A small image VQ-VAE, trained from scratch: encoder depths [4, 4], 11500 steps.
Rows from block 1 of the decoder, named by matrix and row number. Rows with one number belong to one channel. Each number is 128 + 24 x the weight over its row's rms, rounded and kept within 0 to 255. All counts start at 0.
# convs0: first 3x3 conv (decoder.mid.1.convs.0.weight, 192x192x3x3), inputs 168-191, a 3x3 kernel for each
# convs1: second 3x3 conv (decoder.mid.1.convs.1.weight, 192x192x3x3, transposed), outputs 168-191, a 3x3 kernel for each
convs0.113 [ 85 134  90 139 109 121 134 132  91 143 133 130 150 114 106 127 172 110 132 145 116  96 116 125 142  96 158 138 109  87 139 134 187 120 126 131 119 160 122 123 120 124 128  94 162 131 135 145 135 154 136 110 127 100 140 133 147 139 132 132 139 101 126 162 121 121 118 127 136 138 154 137 120 116 175 100 121 126 164 141 174 108 120 149 139 105 140 132 158 125 169 114  96 117 107  74 116 147 154 138 112 110 130  67 153 123  89 146  73 121 145 200  85 138  92 118 155 113 133 123 107 157 133 102 115 159 141 124 111 113 152 152 172  54 171 102 161 165 105 114  96 155 114 144 102 137 122 124 113 125 111 178  98  93  82  94 125  98 116  55 125 123  96  86 158 114 148 124 142  88 118 161 138 127 153 143 177 153 160 156 173 170  83 125 113 115 125 129 136 165 132 148  74 104 167 135 146 145 123 123 125 133 123 106 141 134 169 131 132 149 108 170 115 138  86 161]
convs1.113 [146 114 172  99 138 111 126 124 128 163 131 119 119 150 129 113 114  91 120 153 116 118 121 133 108 111  85 152 129 174  94 148 142 107 107 138 125 155 115 144 111 106 154 111 137 129 150 119 126 127  98 142  68 160  90 137 125 132 175  96 130 125 123 120 127 125 101 107 130 115 133 143 119 167 122  74 161 144 122 125 117 121 131 130 131 125 112 155 151 174 145 120 129 131 148 128 135 158 107 122 130 142 104 146 127 127 130 103  75 101 144 140 166 112  81  96 108 117 165 158 123 146  96  94  96 156 127 135  91 121 142 120  93 126  93 136 153 135 108 112 112 162 134 142 116  89  73 144 149 154 105 108  72  86 146 149 129 133 101 195 135 139 147 123 140 128 131 151 139 111 142 125 132  95 164 186  87  61 156  58 172 126 124 114 126 140 168 133 132  93 137 118 139 128 137 100  96  87 115 139 126 123 143 110 153 110 124 116 139 143 123 153 151 122 122 114]
convs0.114 [101 134 131 170 110 124 110 134 132 113 121 119 134 147 103 134 116 127 126 102 112 134 145  97  89 136 146 121 137 161 130 120 126 129 117 124  69 153 127 165 126 106 114 141 182 104 107 126 143 122 129 137 125 136 142  98 131 155 146 152 132 134 134 136 117 116 127 153 112 132 113 133 130  93 159 148 137  94 126 100 136 128 104 121 120  99 113 134 141 141 121 105 134 144 101 107 124 109 131 136 123 161 130  69 112 143 159 113 126 121 108  83 204 142 156  85 115  96 145 120 129 149 172 148 110 158  97  99 121 130 139 160  99 135  87 115 147 180 116 155  73 125 111 132  89 163 126 110 108  96 112 111 124 102 130 149 127 183 113 129 107 133 143 147 148 115  86  76 129 166 158 156 117 130 116 130 105  87 108 139 107 142 121 172 111 131 140 139 108 125 156 145 135  58 153 164 149  99 132 112 152 122 189 171 113 104  96 119 109  90  81 124 162 125 150 105]
convs1.114 [125 114 135 155 139 163 118 115 157 135 130 156 127 113 154 118 153 109 114 144 115 131 114 136 120 138 154 147 105 112 110  99 139 102 105 106  87 119 108 101 105  99 130  88 107 167 145 117 142 119  97 156 112  98 104 153 122 125  94 108 139  91 113 177 167 109  99 144 114 162 119 103 128 145 142 138 141 127 109 137 165 101 135 124 146 116 108 124 129 142 162 145  85  47  80 114 126 136 115 106  83 155 130 138 167 116 132 148 180 146 149 146 153  92 146 103 120 100  84 100  77 117 138 137 147 137 169 165 135  97 114 116  88 147 118 156 170 152 144 157 150 133  94 108 135 148 128 144 135 167 125 163 143 143 138 143 133 127 124  92 140 147 141 146 106 135 161  67 137 133  75 119  84 136 148 145 122 120 103 111 173 151 121 107 152 136 128 135 163 137 122 136  91 151 130 147 152 122 115 107 117 102  75 115 151 118 133 136 139 120 149 141 124 128 141 121]
convs0.115 [113 144  93 136 141 148 110 117 130 123 187 148 117 138 118 133 149 149 138 124 154 120 111 154 110 135 100 126 188 111 105 160 155 107 118  88 129 146 107 109 126 123 113 121 147 120 143 134  90 114 128 157 106 150 125 117 146 122 155  86 121 130 133 145  76 134 112  77 148 143 164 158 165 119 119 117 128  89 157 131  89 139  79  51 134 112 122 134 114 142 123 158  99 118  86  86  93 146 135 120  95 137 139  86 115 118 107 120 122 120 131 132 111 157 137 126 113 129 134  81 138 139 150 145 171 147  97 154 132 102 162 123 161 123  97  94 147 140  94  80 133  89 144 119 142 121 113  76 106 140 117 103 103 112 161 143 137 139 144 144 138 127  93  96 154 119  71 110 130 112 113 175 110 121 128 127 124  76 151 108 146 126 130 134 122  80  95 127 114 113 129 101  86 139  94 169 154 132 147 100 108 124 138 115 142 152 143 107 134 134 146 113 117 137 159 116]
convs1.115 [134 168  99 133 114 169 152 138  82  93 148 131 192 123 119 105 128 130 139 170 138  92 138  91 135 145 137 164 132 113 140 159  84 141 103 133 132 146 127 108  98 115 136  91 131 141 128 138 104 150 128 135 148  88 101 149  93 113 143 108 113 155 144  94 111 163 140 176 110 117 150 108 184 141  73 142 101 130 177 142 143 148 146 114 130 131 125 155 157 109  97 110 161 120 170 130 124 149 117  91 121  67 138 144 138 138 143 145 115 139 141 139 154 159 127 161 104 125 100 165 120 117 129 140 133 132 140 159 130 164 140 155 140 129 146  85 108 174 119 134 113 158 148 146 117 134 155  85 159 157 117 121 114 116 129 124 130 112 146 135 148 157 153 151 104 162 132 176 166 110 171 171 110 143 138 146  79 102 112 124 153 146 133 144  86  95  98 147 114 124 129  78 161 134 154 121 110 118 152 129  60 156 114 145 146 138  98 126 153 115 105 173 124  83 107 128]
convs0.116 [ 87 106 143 147 155 138 126 128 140 149 147 147  85 172 118 146 163 129 116 132 124 104 156 131 132 120  80 111  83 152 103 166 126 117 125 127 137 119 106  80 162 128 123 122 118 138 140 117 127 125 136 114 116 139 100  54  97 112 104 105 120 116 147 139 111 103 139 124 110 110 145 154 162 148 118  87 134 129 136 137 115 116 152 122 140 117  84 119 144 121 138 144 133 122  92 147 131 119 145 197 169 127 129 140 147 131 128 123 153 190 103 136 103 112 100 155 123 130 113 106 109 145 145 112 112 121 133 101 110  85 142 145 135 158 136 104  65 131  85 161 169 185 163 122 105 118 121 137  96 148 140 132 126 135  90 111 131 102 138 158 142 122  94 141 126 145 154 129  92  87 116 109  51 137  90 117 195 120 118 123 170 111 126 154 123 122 135 131 109 107 107 133 107 139 107 152 132  72 151  99 103  95 147 126 126 131 151 135 129 153 107 138 135 127 150 113]
convs1.116 [137 156 123 109 129 110 134 137 111 124 152  99 144 101  89 100 168 142 175 142  90 125  99 126 101 165 107 168 139 113 129 103 152 117 118 105 149 102  91 110 109 133 146 136 116 143  81 149 159 171 155 169 132 132 154 108 119 157 159 128 157 117 131 107 117  93 154 138 158 143 152 163  95 127 116 134 154 125 104  91 124 126 118 115 170 147 120 145 118 118 107 129 128 135 101 117 120 140 112  98 119  75  78 164 136 157 133 119 123 110 131 102 105 103 129  73  99 119 116 111 127  99 134  98 113 164 118 124 102  93 102 162 150 130 107 110  97 143  92 100 201 161 138 154 112 108 148 114 124 173 116 112 143 189 123 142 126 150 150 172 193 127 121 127 154 133 123 122 173 169 120 111  89 101 116 137 134 102 161 175 121 128 179  97 131 143 149 189 128 101 114 104 175  76 119 147 121 105  68 134 119 140 129 134 143 136 130  57 125 165  95 112 115 109 168 136]
convs0.117 [122 132 103 111 159  90 122 123 113 171 133 102 110 110 123 160  90 129 171  83 151 128 125 109  97 139 135 107 140 114 147  92 154  90 123 148  95 126  95 116 106  90 143 118 141  91 173  93 112 119 152 131  83  88 118 136 115 114 122 128 125  98 121 109 127 133 100 131 133 134 147  88 135  84 158  82 127 130 159 118 169  95  94  99  92 131 132  77 105 122 151 121 147 172 106 124 126 135 143 137 131 151 189 154 104 152  36 141 136 154 159 175 134 109 204  85  94 127 152 188 111 159 155 104 137 115 104 122 119 160 109 105 129 119 179 151 118 145 116 139 105 189 106 112 153 122 146  73 184 135 116  71 163 113 126 130 163 102 101 119 137  89 113 140 167 122 142  51 100 137 117 121 117 133 109 166  94  97 127 113  99  91 142 139  90 104 128 116  76 101 121 131  85 147 162 128 124 119 165 109 111 117 123 147 118 129 166 143  92 173 132  96 173 145 157 110]
convs1.117 [132 103 151 145  84 135 161 115 104 145 139  67 156 109 107 117 122 106 142 154 122 138 115 138 178 111 106 104  98 151  59 182 175 138 121 131 152 139 115 140 117 167 129  87 106 105 125 140 165 138 156 113 158 190  95 158 120 130  85 100 127 143 146 165 101 108  85 130 101  93 161 101 165 151 124 134 136 136  95  96 111 158 170 123 116  94 126 112 122 135 127 144 158 150  87 124 104 154  87 114 172 139 135 175  74 156  73 130  75 151  98 160 135 120 131 117  95 142 116 117 139  83  94 124 124 121  86 162 154 107 123 143 115 172 118 143 144 125 141 162  96  87 118 112  97  89 124 156 100 159 138 172 118 123 129 119 136 154 124 142  91 134 120 112 138 117 141 133 111 122 151 124 177 132 128 163 136 151 131 155 136 158 148 115 139 139 144 119  87 146 111 121 106 139 151 124 106 134 199 130 130 173 121 136 134 129 147 141 103 111 158 138 128 113 138 126]
convs0.118 [147 112  84 130  38 113 124 141  65 126 150 122 161 111  84 112 121 181 109 124 114 141 132 142 149 145 131 139 159 126 148 158 129 123 128 135 165 121 149 150 136  92 127 103 146  93 134  83 118 137 152 152 110 150 118 117 162 152  90  76 121 129 116 138 108 162 170 134 133 152 154 111 136 102 150 122 134 193 137 171  67 151 128 159 132 165 115 123 127 143 214 205 100 131 138  93 135 150 141 125 121 144 141  94  92 138 119 176 145  76 134 141 134  86 109 162 165 116 106 180  77 161 138 106 137  99 141  88 121 127 140 163 151 126 115 120 109 134  95 127 115 145 127 140 156 120 162 169 134 122 136 118 186 126 112 134 148 135 173 112 135  83 156 128 138 172 126 156 145 121 193 117 155 148 110 159 101 128 120 152 130 153 118 127 146  81 117 117 130 137 129 106 102 148  77 168 125 178 149 116 126 118 120 111 112  95 136 113  98 174 112 128 125  79 154 136]
convs1.118 [173  97  81 145 196  68 120 177 122 141 141 128 113 111 145 155 151 106 135 131 104 124  99 116 129 115 162 116 166 137  58 126 100 131 127 138 117 121 127 134  97 103 141 128 135 122  88 129 127 145 102  92 152 127 187 114  98 153 125 127  98 113 150 125 151 120 147 111 121  90 115 119  58 130 166 160 138 124  83 143 125 118 107 160 158 126 144 131 138 145 131 138 158 119  87 112 149  97 143 147  87 133 126 174 137  86 116 124 119 142 156  88  84 124  78 115 141 134 114 127 132 102 137 141 119 147 104 187  93 117 122 107 157 110 127 151 156 171 137  71 139 134 143 104 105 119 139 108 120 128 102 138 110 172 160 133  69 129 123 153 135 152  99  71 139 176 135 110 130 156 126 108 152 122 147  91 169 148 118 135 150  85 133 140 148 138 101 127 141 134 127 137 113 106 139 147 138 103 153 135 172 115 160 121 137 106 175  99 120 123 132 116 130 121 145 128]
convs0.119 [100 142 130 118 164 123 144 131 116 122 146 153  99 169  86 157 134 155 113 136 138 113 110 132 130 136 125 125 141 162 109 115 159 115 122 139 120 111 164 119 157 151 131 126 132  96 139  90  84 113 177 145 163 112 119 163 117 119 172 129 148 139 106  97 106 126 150 134 123 123 146 128 123 129 120 170  96  81 131 138 142 109 128 138 121 152 103 158 108 128 101 113 120  72 140  90 189 119 113 146 109 144  98 121 121 138 132 111 114 131 142  92 153 148 130 113 122 116 143 141 113 111 117 130 118  97 141 133 100 135 113 124 101 168 109 161 128  89 133 127 124 106 141 148 133 165 116  99 168 179 145 100 110 101 102 118 105 135  48 126 100 123 109 103 169 113 123 169 159 163 119 114 152 120 118  98 147 141 114 147 127 114 139 122  84 120 118 128 117 117  85 148 115 145 156 145 136 117 137  93 126 100 129 138 142 164 117 103 120 114 109 140  99 127 130 141]
convs1.119 [181 120 110 128 153 124 137 144 145 109  79  88 145  87 140 102  97 126 123 129 138 143 123 115 107  91 136 121 126  94 110  96  90 149 153  74 122 114 122 105 117  83 129 120 160 119 105 143 109 122 110 125 101 149 110 124 127 170 104 105 139  78 149 153 140 111  95 125 130 108 111 126 142 163 127  65 145 118 108 113  97 151 134 107 148 123 133 107 101 118 155 129 112 135 144 107 117  92 171 129 108 158 142 138 106 156 121 105 152 143 112 127 151  76 162 131 160 149 144 139 112 140 137 128 149 160 118 139 122 134 178 112 129 139 139 112 106 119 162 132 128 118 109 146 146 132 100 125 134 170 147 136 121 131 117  95 134  99 140 147 131 113 145 108 156  95  96 134 130 143 115 113 114 129 130 142 157 156 124 125 174 118 120 139  94 137 154 146 126 130 141 131 127 113 138 125 115 142 121 137 131 130 137 148 132 140 116 131 126 125 101  68 185  83 117 172]
convs0.120 [120 151 104 102 115 145 149 126 128  99 148 145 134  91 130 135 112 141 107 140 121 128 196  97 135 105 160 148 130 150 111 157 149 117 173  94 112 108 157 111  73 136 138 179 139 134 127 108 125 155 102 154 106 119 146  93 120 116 149 112 146 117 110 160 135 168 107 136 108 100 127 145 117 187 105 123 111 122 119 113 104 136 170 152 134  76 186 135 151 103 182 124  91 148 123 131  78  89 190 133 160 157 110 178 160 137 100  76  99  89 147 171 127  94  93 139 133  86 152 139 159 124 149 118 128 142 190  14 100 123 170 127 112 152  99 130 154 140 136 112  78 126 101 126 118 157 120 137 144 133 114  99 150 120 134 117 144 102 120 136 123 150 134 161  53 146 133 176 130  84 125 119 140 148 118 128 118 148 117 145 141 142 156  92  95 130 155 101 104 129 127 143 132 117 105  78 148  95 119 142 191 141 150 112 148 115 120  98 123  95 101 117 136 118 164 119]
convs1.120 [125 159 115  97 123 169 124 110  96 123 138 153 169 108 129 125 114 124 104 123 132 165  75 156 159 158 129 154  75 137  95  89 129  74 151 162  94 107 116 125  90 131 115 159 139 135 125 129 142 125 100 114 133 109 147 141 131 142 135 111 103 149  89 140 136 119 115 145 159 105  90 163 159 144 197  58 147 150 120 165 159 110 141 138  98 171 101 138 112 128 138 133 117 131 134 100 162 144 138 128 114 132 140  97 111 129 136 137 105 122 149 178 137 124 140 138 121 158 152 128 133 134 108  86 113 150 132 123 104 136 111 145 124 123 133 133 125 110 135  81 125 120 129 136 162 126 118 140  95 124 158 144 135 122 102 109 161 172 117 149 206 150 119 115 163 145 112 129 104  66 122 115 139 107 135 137 109 134 135  99 135 155 120  99 130 132 111 142 132 133 147 133 154 111 158 104 117 109 132 155 156 149 112 120 189 125 149  88 117 103 144 166 132 161  80 113]
convs0.121 [153 157 142 128 151 147 120 127  99 122 145 132 129 130  84 126 116 124 115 131 131 109 142 107 131  95 140 153 137 142 160 177 107 132 135 115 120 114 123 146 110 156  91 119 140 130 128 149 159 159 110  80 133 107 138 121 151 146 131  97 129 123 132 136 125 125 149 145 126 109 165 165 165  92  50 127 143 129 156 142 128 137 133 173  90 136 143 143 105 162 172 108 170 143 115 188  85 116  98 128 139 160 118 132  99 149 109 129  76 153 172  77 139 117 131 140 141 151 130 123 138  98 149 111 192 119 132 130 114 117 175 135 156 134 128 115 125 125 124 177 104 122 104  89 147 106  97 133 157 146 136 138 113 139 114 133 123 100 191 119 142  66  83 150 140  95 134 125 121 123 163 149 141 129  74  86 128  85 139 122 113 125 109 144 157 143 103 127 130 118 155 112 169 131 129 109 122 112 125 105 123 129 152 133 105 149 124  73  94  99 112 141 112 154 114 112]
convs1.121 [158  99 187 128 118 176 144 104 104 115 138 170 139 140 110 116 153 133 117 152 125 122 141 146 152 125 121 113 141 138 132 140 133 129 125 118  99 146 161  95 121 124 145 139 127 125 144 133 174 112  88 105 114 172 137 131 144 146 135 159 115 156  87  87 121 144  66 135 160 166 116 145 144 136 118  81 127 126 147  85 144 111 137  98 117  81 143 144 157 163 151 140 145 127 114 115 103 128  97 114 158 124 199 141 109  76  92 131  88 125 105 134 165 153 104 125 188 138 100 119 112 148 150 134 121 113 128 113 139 125 114 117 142  99 116 104 129 125 133 134 139 116 130 125 143 143  99 114 101 112 151 139 130 115 126 112 112 152 125 172 154 136  78 114 134 102 139 133 133 110 139 122 139 185  93 156 128  97 141 126 167 129 125 104 111  98 146 136 173  95 149 177 122 107  73 140 133 107 122 133 137 119 127 124 126 125 166 138 152 113  68 127 165 168 142 100]
convs0.122 [127 114 117 109 144 104 127 140 128 118 127  71 200 139  89 124 133 146 110 125 124  73 134  93 125 152 143 152 123 142 133 132 165 147 144 130 132 162 168  89  89 143  95 141 109  95 156 128 102 117 137 132 101 142  63 140 117  97  98 108 161 114 163 128 145 132 128 129 118 125 129 146 132 135 138  91 127 115 123 128 129 155  86 152 141 129 136 183 126 125 159 132 122 105 122 126 176 137 107 149  97 134 134 141 112 125 111 150 170 110 143 176 116 109 147 119 141 124 115 122  94 163 132  57 134 150 132 126  90 118 103 164 134 150  98 165  90 137 133 134  89 104 131 155  78  68 113  97 180 139 118 132 145 123 148 158 142 152 144 129 116 144  92 134 107 161  95 154 101 120 118 125  94 116 179 103 131 157 110 124 123 124 138 119 100 131 130 165 116 108 151 125 112 125 148 149 151 157  99 107 101 120  85 140 173 145 145 159 113 177 170 136 161 103 123 140]
convs1.122 [132 125 136 145 153 143 109 119  97 140 130 120 126 125 106 157 120  83 152 101 191 136 111 136 108 162  96 151 149 105 166 156 110 182 155 122 117 104 151 140 146 111 151 100  94 127 148  82  95 135 139 107  98 147  83 120 121 170 115 144 137 142 146 132 135 134  98 121 130 114 118 132 126  89 136 111 147 137 150 152 132 133 136 109 115 171 110 117  96 142 135  99 117 123 139 150 140 138 154 124 125 108 143 131 111 115 109 125 199 177 113 146 188 106 124 135 124 108 129 140  94 125 141 113 145 141 160 181 152 136  88  95 134 121 112  92 118 146 131 121  89 130 101  69 151 142 100 114  78 124 168 138 109 126 141 113  91 131 102 106  91 136 127 142 125 113 153 129 152 173 139 148 114 101 115 126  86  86 133 149 133 118 115 173 117 117 117 106 164  98 148  98 141 133 170 117 141 120 112 116 126 119 160 129 144 189 128  91 107 149 103 125 143 176 114 102]
convs0.123 [ 87 114  87 137 149 131 122 142 120 143  90 121 130 116 131 114 180 126 169 141 107  59 149 112 127 133 167 105 164 120 127  93 169 100 122 136  92 123  78 102 173 155 172 134 179 142 152 142 135  78  78 123 163 134 118 105 117 156 159  85  97 114 122 126 149 138 112 126 138 123 118 150 120 150 120 137 186 101 126 133 145 126 138  88 108  92 112 135 134 109 135 104 131 139 119 127 170 156  90 102 113 128 160 103 114 161  69 156 145  93 138 133 171  77 183 119 120 139 119  96  99  85 161 105 152 123 142 132  97 123 119 139 123 150 115 151 164 128 136 136  73 142 131  96 152 180 142 132 144  83 124 154 126 102 178 107 105 106  59 115 113 128 117 107 151  97 129 113 137 109 156 126 151 108 166 162 112 120 102 121  95  84 123 122 124 117 109  99 102 122 105 124 114 153 123 152  84 106 127 111  86  90 141 137 167 118 140 147 120 135 134 131 104 127 159 126]
convs1.123 [145 113 119 102 104 149 141 130 156 106 103  88 133 110 118 139 161 116 114 151 136 110 114 150 115 150 128 141 175 128 115  68 125 117 103 103 130 109 141 198  70 143 134 146 165  94 131 143 144 127 130 177 122 139 128 132 120 158  74 133 162 139 129 134 144 114  85 153 118 133 114 123 134 120 127 127 119 102 116 114 152 155 102 132 192 143 131 135 119  90  93 113 147 131 142 122 108 164 105 152 137 146 121 122 120 137  96 146 131 137 142 162 159 128  90 162 126 134 101 144 104 126 143 135 138 120 115 151 156 122 119 133 144 126 121 158 133 125 152 130 113 129 147 115 150  59 161 106 131 130 153  71 164 100 129 138 133 169 124 129 137 131 148 171 143 146  88 104 120  59 107 121 144 127  90  84 124 141 138 172 122 150 135 140 149  87 155 107 160 155 129 149 127  97 131 156 123 132 112 128  99 154 125 121 154 119 149  88 126 150  96  95 165 163 119 156]
convs0.124 [135 129 100 136 138 108 132 127 134  80 120 103 148 126 107 153 156 150 110 140 146 131 100 136 156 138 138 143 128 103 161 103 140 152 149 123 117 154 121 118 138  89 128 118 120 132 127 133 129 135 112 122 107 149 136 123 149 119 114 147 141 120 109 149 126 132 141 111 141 117 149 151 128 113  76 172 129 123 130 125 172 109 125 116 136 129 141 102 132 128 158 145 118 144 158 108 116 137 117 145  83 129 180 128 131 116  99 138 110 134  92 149 114  75 156 146 133 119 116 142  86 116 153 130 101 149 135 136 146 133 167  69  98 150 155  97 112 111 139 144 126  94 130 157 112 143 140 112 116 117 137 136 137 128 109 127 119 142 120 125 134 112 103 135 156 109 155 156 147 103 133 136 159 127 129 114 114 146 116 122 129 114 124 134 148 124 100 132 126 182 131 105 171 117 135 176 139 137  91  96 128 154 132  95 112  88 151 151 153  73 179 134 100 193 107 109]
convs1.124 [168 100 118 180 137 150  96 132 150 158 123  90 103 138  99  97 127 170 132 126 126 131 149 133 129 108  94 153 108 136 138 117 165 110 116 120 156 151  56 113 166  75 152 169 110 135 138 127 117 157 122 101 107 127 119 117 165 138 128 131 189 122  87 146 124 141 113 129 131 107 106 136 141 105 102 118 141 101 151 159 113 124 135 131 103 113 100 115 157 145 156 138 128 137 154 119 139 113  83 137 109  82 122 123 126 112 136 150 112 133 128 122 148 159 120 145 124 149  83 151 167 155 109 129 127 104 154  76 153 159 108 151 129 146 131  88 145 155 153  86 126 165 119 168 105 118 130 123 134 159  69 113 163 117 114 152 130 132 119 124 114 131  54 126 157 124 132 102 104 144 103 120 172  94 147 151 144 130 127 143 128 141 182 140 130 164 122 133  82 118 160 109 125 134 139 133 136 166 111 153 142 142  85 139 166 151  79 138 139 128  94 146 120 140 107 120]
convs0.125 [159  71 124  65 172 165 150 138  95 106 150 134 100 143 113 154 149  78 152 133 123 119  97 106  90 132 135 110 116 134 128 134 131  97 148 151 146 163 134 127 113 138 150 157 100 160 122 115  55  83 106 120 164 164 131 155 105 115  73 111 147 144 140 135 152 135 120 128 136 111 110 104 127 107 175 114 116 139 146 124 129 144 117 135  87 113 137 133 163  97  99 108 165 117 112 113 189  66 135 140 125 155 163 163 106 146 101 151 148 115 133 122 141 124 105 138 135  94 129 117 151 125 132 135 120 129 125 150 116 113  87 130 141 170 120 157 132 135  92 118 123 128 121 136 116 132  94 100 134 134 134 122 150 138 101 186 126 161 155 125  80  97 103 134  95 102  91 161 155 125 130 113 102 138 137 126 122 130 105 123  91 147 106 122 117 134 134 165 184 116  86 111 130  97 151 131 184 115 150 114 154  92 135 139 136 139 141 132 117 118 119 118 129 128 128 138]
convs1.125 [155  55 123 110 169 138  67 114 142 137 117  93 105 155  91 127  82 154 106  93 141 122 153 160 140 132 132 140 149  91 134 118  84 125 165 101 114 114 139  91 113 103 154 144 144 101  90 108 139 171 108 105 107 147 126 144 112  98 143 116 123 127 143 130 117 124 147 135 104 134 107 105 126 129 118 142 123 117 148 125 145 116 113 129 157 121 138 160 142 117 101 141  98 118 108  93 102 105 102 158 118 134  97 116  92  84  97 114 107 144 129 142 140 134 155 143 125 131 114 117 122 138 136 108 124 105 114 111 138 107 152 107 121 103 134 139 159 109 180  86 140 126 139 133 116 153 125 145  85 138 154 141 131 167 148 106  59  46  88  90  99 136 105 144 136 109 112 155 161 123 147 146 155  91  93 142  78  99 161 121 136 116 117 181 138 155 131 116 149 158  90 120 122 146 138 113 110 161 109 133 134 147 167 141 126  97 160 107 140 164 104 122 112  80 148 140]
convs0.126 [123 120 154 140 107  88 100 126 132 116 158 127 127 114 122 140 111 138 133 142 150 179  92 138 116 136  91 136 116 128  89 139 115 142 135 119 130 122 125  99 105 104  83 127 100 136  84 168 156 136 105 130 116 134 149 101 107  82 109  98 138 119  49 128 104 120  86 109 122  95 124  99 140 143 105 106 130 119 140 107 131 133 139 142 131  91 158  99  97 141 138 136 163 143 103 132 116 127 152 113 152 145 148 144 148 165 151 145  93 130 103 121 151 119 184  74 151 171 119 164  99 151 141  81 147 133 155  98 113  81 150 135 145 161 116  94 166 163 161 150  97 146 126 161 114 116  72 139  92 103 128  96 125 119 108 150 125 135 137 139 123 150 126  91  96 141 146 122 102  91 119  79 158 134 199 109  94 132  97 115 122 128  78 111 130 102 131 103 130 114 148 138 119 120 147 124 122 123 120 131 146 138 123 119 159 135 132 110 148 103 185  98 136 163 140 135]
convs1.126 [134 103 167 146 123 137 139 143 166 137 131 123 112 116 102 141 150 122 118 116 133 125 139 111 114  97  70 122 107 141 118 155  92 134 118 108 118 136 123 106 111 109 109 130 111 156 160 134 161 158 127 140 164 155 140 122 134 134 171 123 141 134 120 146 170 141  94  94 125 150 152 144  91 104 124 128 183 145  97 132 110 103 121 166 116 132  93 113 120 119 110 145 128 135  87 146 128 146 135  92  98 119 128 127 117  73 138 139 115 155 151 155 133 139 166 113 109 123  98 167 121 120 167 138 159 131  99 127  78  94 109 155 137 136 123  92 137 103 152 148 187 154 115 119 112 121 183 109 164 179 100  96 117 181 158 166 164 137  93 158 151 120 122 140  98 125 127 102 131 147 129 142 137  95  71 129  83  75 102 130 144 124 134 137  91 113 161 171 103 146 142 139 152 161 149 160 126 165 165 130 106 126  93 130 118 140 124 128 133 126 142 148  94 137 118  73]
convs0.127 [149 118 127 110 187 118 125  97 103 129 153  93 152 120 125 132 142 124 132 114 131 118 109 143 125 100 119 170  97 131 133 123 114 136 123 136 150 104 149  91 121 142 104 117 122  96 125 113 162 129 148 145 135 141 104 111  99 125 101 100 115 138 118 124 126  85 140 149 122 124 110 115 160 145 131 127 165  73 111 107 130  95 137 146 161 148 130  67 135 119  70 101 104 177 192 140 119 122 180 151 115 126 174 129 122 106 139 118 142 152 107 115 121 164 149 159  92 166  94 145 110 156 148 133 176 132 136 104 104 132 125 139 149 155 155 137 176 117 127 114  82 120 147 135 113  83 138 108 134  99 123  99  67 152 116  81 165  93 148 114 151 129 176 126 172 118  98 134 133 159 105 167 105 143 118 158 145 110 136  78 134 104 133 100 157 130 101 130  87 112  95 131 141 114 110 153 129 161 114 133 146 111 190 171 130 128 135 132 142 125 136 155 110 119 115 132]
convs1.127 [139 136 158 139 126 148 166 157 111 129 110 133 142 150 114 155  95 139 159 133 134 121 109 119 104 154 153  93 142 113 182 141 176 135 154 143 136 136 107  69 128 127 112 119 129 114 154 146 144  95 107 110 130 164 131 155 155 121 117 142 125 137 159 100 124 115 140  92 121 171 135 154 146 126 160 125 116 124 180 137 138 135  86 133  83 124 135 129 138 129 146 140 112 138 109 118 111 113 145 161 115 138  84 133 124 129 123  87 129 130  91 166 167  96 138 147 135 107 101 127 160 125 145 143 100 121 146 144  89 155 152 168 135 115 131  78 137 122  94 148  84 128 107 131 123 104 116  95 114 127 116  99 156 149 114 146  77 125 151 121 146 134 125  97 130  98 117  87  76  95 130 121 134 152 171 106 117 131 158 126 103 137 100 138 131 148 159 138 156 126 100 129  64 125 116 132 160 159 124 128  96 153 135 118 134 140 127 121  92  90 142 125  83 186 129 127]
convs0.128 [149 117  91 141 156  88 123 147 120 118 135 137 120 100 114 111 122 121 128 159 127 118 119 150 150  70 137 131 124 129 119 148 112 130 116 132 107 106 105 123 115 137 217 152 148 128  81 121 128 118 155 124 128 124 117 134 137 156 117 142 107 119 150  97 128 105 150 113 137 201 111 146 126 157 134 119 113 135 127 135 117 144 125 110 163  77 131 189 126 105 177 146 112  71 124  76 138 103 115 139 148  98 137 115 158 140 122 121 187  97 104 121 165 178  86 117 103 107 151  94 101 164 130 106  63 172 116 133 123 138 128  94 110  86 136  88 111 133 127 133 103 105 133 105 122 140 114  90 140 137 117 107 112 100 124 123 133 129 126 130 107 154 125 113 157 147 175  90 133 151  92 109 130 146 149 153 140 135  92 133 111 169 119 143 132  90 131 120 130  95 113 140 124 126 121 146 136 141 195 147 145 168 163 112 173 172 185 123 118 116  60 137 102  89 135  84]
convs1.128 [121 121 120 156 119 120 127 134 128 125  99 111 122 131 161 183 138 134 124 113 131 101 126 131  92 141 148 109 106 121 196 137 134 152 165 142 107  85 103 127 121 139 159 164 140 156 125 119  79 125 122 116 146 106 139 146 127 111 129 110 108 162  95 116 132 100 137 135 116 188 117 147 152 125 146 130 144 144 124 115 120 158 108  82 111 119 149 165 114 117 177 173 132 171 138 172  89 116  57 129 133 115 132 134 131  93 121 174  87 122  85 109 109 130 146 158 128  91 135 122 113 120 154 196  86  87 156 126 148 115 144 123 136 104 102 117 132 144 112 127 159 101 136 144 115 124 150 100 137 129 166 132  80 144 122 132 128 144 129 144 125 128 158 122 121 154 135 160 123 101  92 157 131 132 152  97 132  88  98 153 144 101 115  90 133 181 140 112 122 120 122 105 131 138 135 186 140 138 122 136  87  80 133 138 119  92 117 124 121 215 185 133 102 100 151 113]